Rows from block 5 of a small class-conditioned image diffusion model, named by matrix and row number. Rows with one number belong to one neuron. Each number is 128 + 32 x the weight over its row's rms, rounded and kept within 0 to 255. All counts start at 0. Numbers have three digits each.
After each neuron's rows are labels from the 100 images, of 14976 (inputs lightly noised), where the neuron reaches its highest value: "patch colour" is the nearest of a few named colours to the mean colour under the peak. Only what is clearly more common there than usual is listed. The data: simulated grey scan slices of phantoms with and without marks. In brackets: how many of the 100.
# fc1: MLP up (model.blocks.5.mlp.fc1.weight, 768x192), inputs 0-95
# fc2: MLP down (model.blocks.5.mlp.fc2.weight, 192x768, transposed), outputs 0-95

fc1.333:139169137142097122096128134088173091115124164099120076163152082163140074169136084143052087129131169115154122122115132128110101142113130174149171130136157113116166138103109125134135135098145107053094128082167128142086177071096190160083103167085172101176116128124156148115124147184118145183
fc2.333:167154105163136135125103193112083138128112092112100181217141120096100134133089186088067182169122103134130126157089125069077149173167159165100086142117138105146138096134105119126121107171058193125125116132114112158099135187119117095158120106103166152132144181149155121221138097148144129142
patch colour: black (93)

fc1.16:161119155191117106097160128089087157148123130132161158140171147119112120131122099151125137077053104159132110108135115099146150139154178087149171091119167093162159145150118060062108131194157100092106111124040159122103086153095110105176172141205182169155153106121136173117140147209085149113
fc2.16:157123170142095079120080142116118094121159063124167150176116133097062093090108127173123216104115187158112113132138133147159152127130125092170174132169103173175066188194148153127124096108141140109116163176116131118111123128116064093117133142063119103122139154143105135104124130072185129122
patch colour: white (70)

fc1.280:068099157167123175122119154102088149109093122135146183124164131152111090188184136089103131108083115172134102119067152160158166099144114055202183174142123132126119135090171079104119131193128117098056157145087170128095094155134135130150204100102129123168072089124138143128136126144141166096
fc2.280:184091163146097084150071109122059079155138130078155128103137139160082144089113116119172157149154210137105113148130168125134098048154157138148103135146087187147085193135173147093107132091134174138112150117102134105163192076132106150102096112055092109115172126131096122125074091002187140086
patch colour: white (44)

fc1.473:138124089155124119141140121168099147117227155122108132139113077106166164148109110124108098089114143106146121143133094118085094177057117119163090116179123117126111147162109165107100119104113123106170166166143099148169108123142110122104189133149140174173132129113172217083115136133117111111
fc2.473:091090130092107148136133091101170128151093127140198132137122168118057110118146133178202120143099123153171141122138134152176120121139141146129119098102106139098141116151199137106143174077079158152121132113115106152127111140103152159148109078134137116124113056189097146143083128129194089160
patch colour: grey (100)

fc1.736:084145114070120136121154140124111108116122215142094153116124152115144136177131107097148177153135139188146188169120125117120147122134082204152056090122126150069169228098112094097100132066149110099138109137112144115146104146119141095194147077043082148117138136155093124150109135158153094077
fc2.736:091159203064132133064091125095174133132190099109117094116119118134141134086103118126177101103152143164162115137103138115087096155170064093172174112186132159097155142101156141103068172136165126106128154115167131106130181101112157097150175122172138144075113089113129114106138164069129063081
patch colour: white (25)

fc1.488:151127062062109130119126123142156172133108169085109169101138123154121113133102109141111157142130100134103160191049147154125115145123151137145086155104079116132137123133135118115096094159163087190095163075128127139192111115095179111123147175166080135095172082126128153141146142104091086095
fc2.488:128164161139095129082102104112091107036140070168078163142089109151099196097139125154121144192104082149121155151093152115136162186061148129147131117062112145117117091141096134156144128205147089123139119152097099117112157124103078106134154103109139095157090183116157171211159134160080142127
patch colour: grey (66); white (34)

fc1.101:118112094091146141120153154145087080108157142180083139113117126161119138148106052106186192113106128153087118199138141112152124155119139147134149093077107108144152161132165142148114109129117116218105129118073105132165092093152093133111138129139146143145140123145097099106163078130106140082
fc2.101:140121169151117210136136127162090094166101147137118157133116152166159116098146126154134174082111102152120165170169188114181136141088118146137114147091090165131113114157141150158106136074133136143142154056093120126139180126052167112142133161133139180060111110117100163140115131227111071128
patch colour: white (75)

fc1.728:086139124217156112131128144093118088073138173151161101168127201158135220144145124073163107155108151127143148143133142128132166110152083039143131161183177095158156178120157104108109103157109117091088127132166105125072125145107080112139112107104094126174112131188136152134142108210111146172
fc2.728:137085155088057133127096109047126128128167082146068105159127107138164108159125126132114138166140132143096131164115116132128132141122120140111136143131125176145134160175182057105151167104138121095114180140119110161112121094115130097113129141133075174120111101086099136104152090085068167119
patch colour: white (52)

fc1.113:128111113133062145143186133183151127107067094137162137176161179089124121058134229116105105100149148170119150138136153126130118076123155095127160048116059073144141158106153141144114124074159128165168120128095146100126081106113119163101117202151136134138123093097102109112059123104084119188
fc2.113:135110139183095115120149138191103148117160060075101137154162122125144142117080154125138136136122159137127159100099140064118140133063126129114100191150132170131059118159099065151154111174094138090129100163142159078084102081087128090163134067119150134101093146161138173060121167139160138102
patch colour: white (85)

fc1.349:122144106182128115142118142121176130120087114124116072150092102108167098131103089113089139062084104045108093117128094161106159111120152041127086140112102108143122128144165106191121105175132082099107193131162183096077132130130117112119152165130125139108109126085177157120181146184102142198
fc2.349:139092130128095119101121144131180170152158046108087141109148139152158132137150115145097102145185132137089135138126159078092113112115069157147125144156158095103135110158128109108117144070148171069157181111153160165054090106138182127186133121153113135137155110140119142069141119128068075134
patch colour: black (93)

fc1.193:129160088160108115117147183120124093142178117156182151101166076207167107117150125125111128145070134079166126125098113161200122105104144147099109178081140133149175129127052183130108117118113108085095114108102161049099125126110128131156111072117169080163070141107150189110095079142140114089
fc2.193:129090089118140128140151088112094142115134100162082162181177141054140139168119112112165114188068106088100071109125106156101158120181145040155091134076156145151129160152111135089177099080142094113152113103165117153106114121127149155103140095098137118175120080096136171153088138077119181159
patch colour: grey (98)

fc1.650:186142124213109154091139130128079100085108178131142175131120118168132112177196141110146112126158115145139106094097103183093083054115148102155167155119162142090131091128127135139082109161147091126102105127031164121120062128086090154132155139152181164195090179056108065158097156127109132121
fc2.650:097121153114109142145140102117147102187161142111117114144197159212129137135106102118091173168109155188138133144139121097207142124120109125163128135160165160115117144109147110133114165020134139150135129105128183133088140095131166135127121148144115144097166112131151087094143085070116058093
patch colour: white (69)

fc1.400:145142088116117093168132140099146133127113171188150100105111090133170127105127130107158107141133121066080102150119105166103172128153155142148113164086112116135155158119145157163094151160183126082135128140093120119079128146114132094099146131145127099170095161136164203150112157090132094090
fc2.400:177079099113092152115146146077060144097190137104172106141139143104182116160157108119086098163112111158101114098158074191060147129183125090140125137140149165142184132121143134071125114150069112107150142131134103125187120151057191197174099118135122090172122214115083156089137082140116179133
patch colour: grey (100)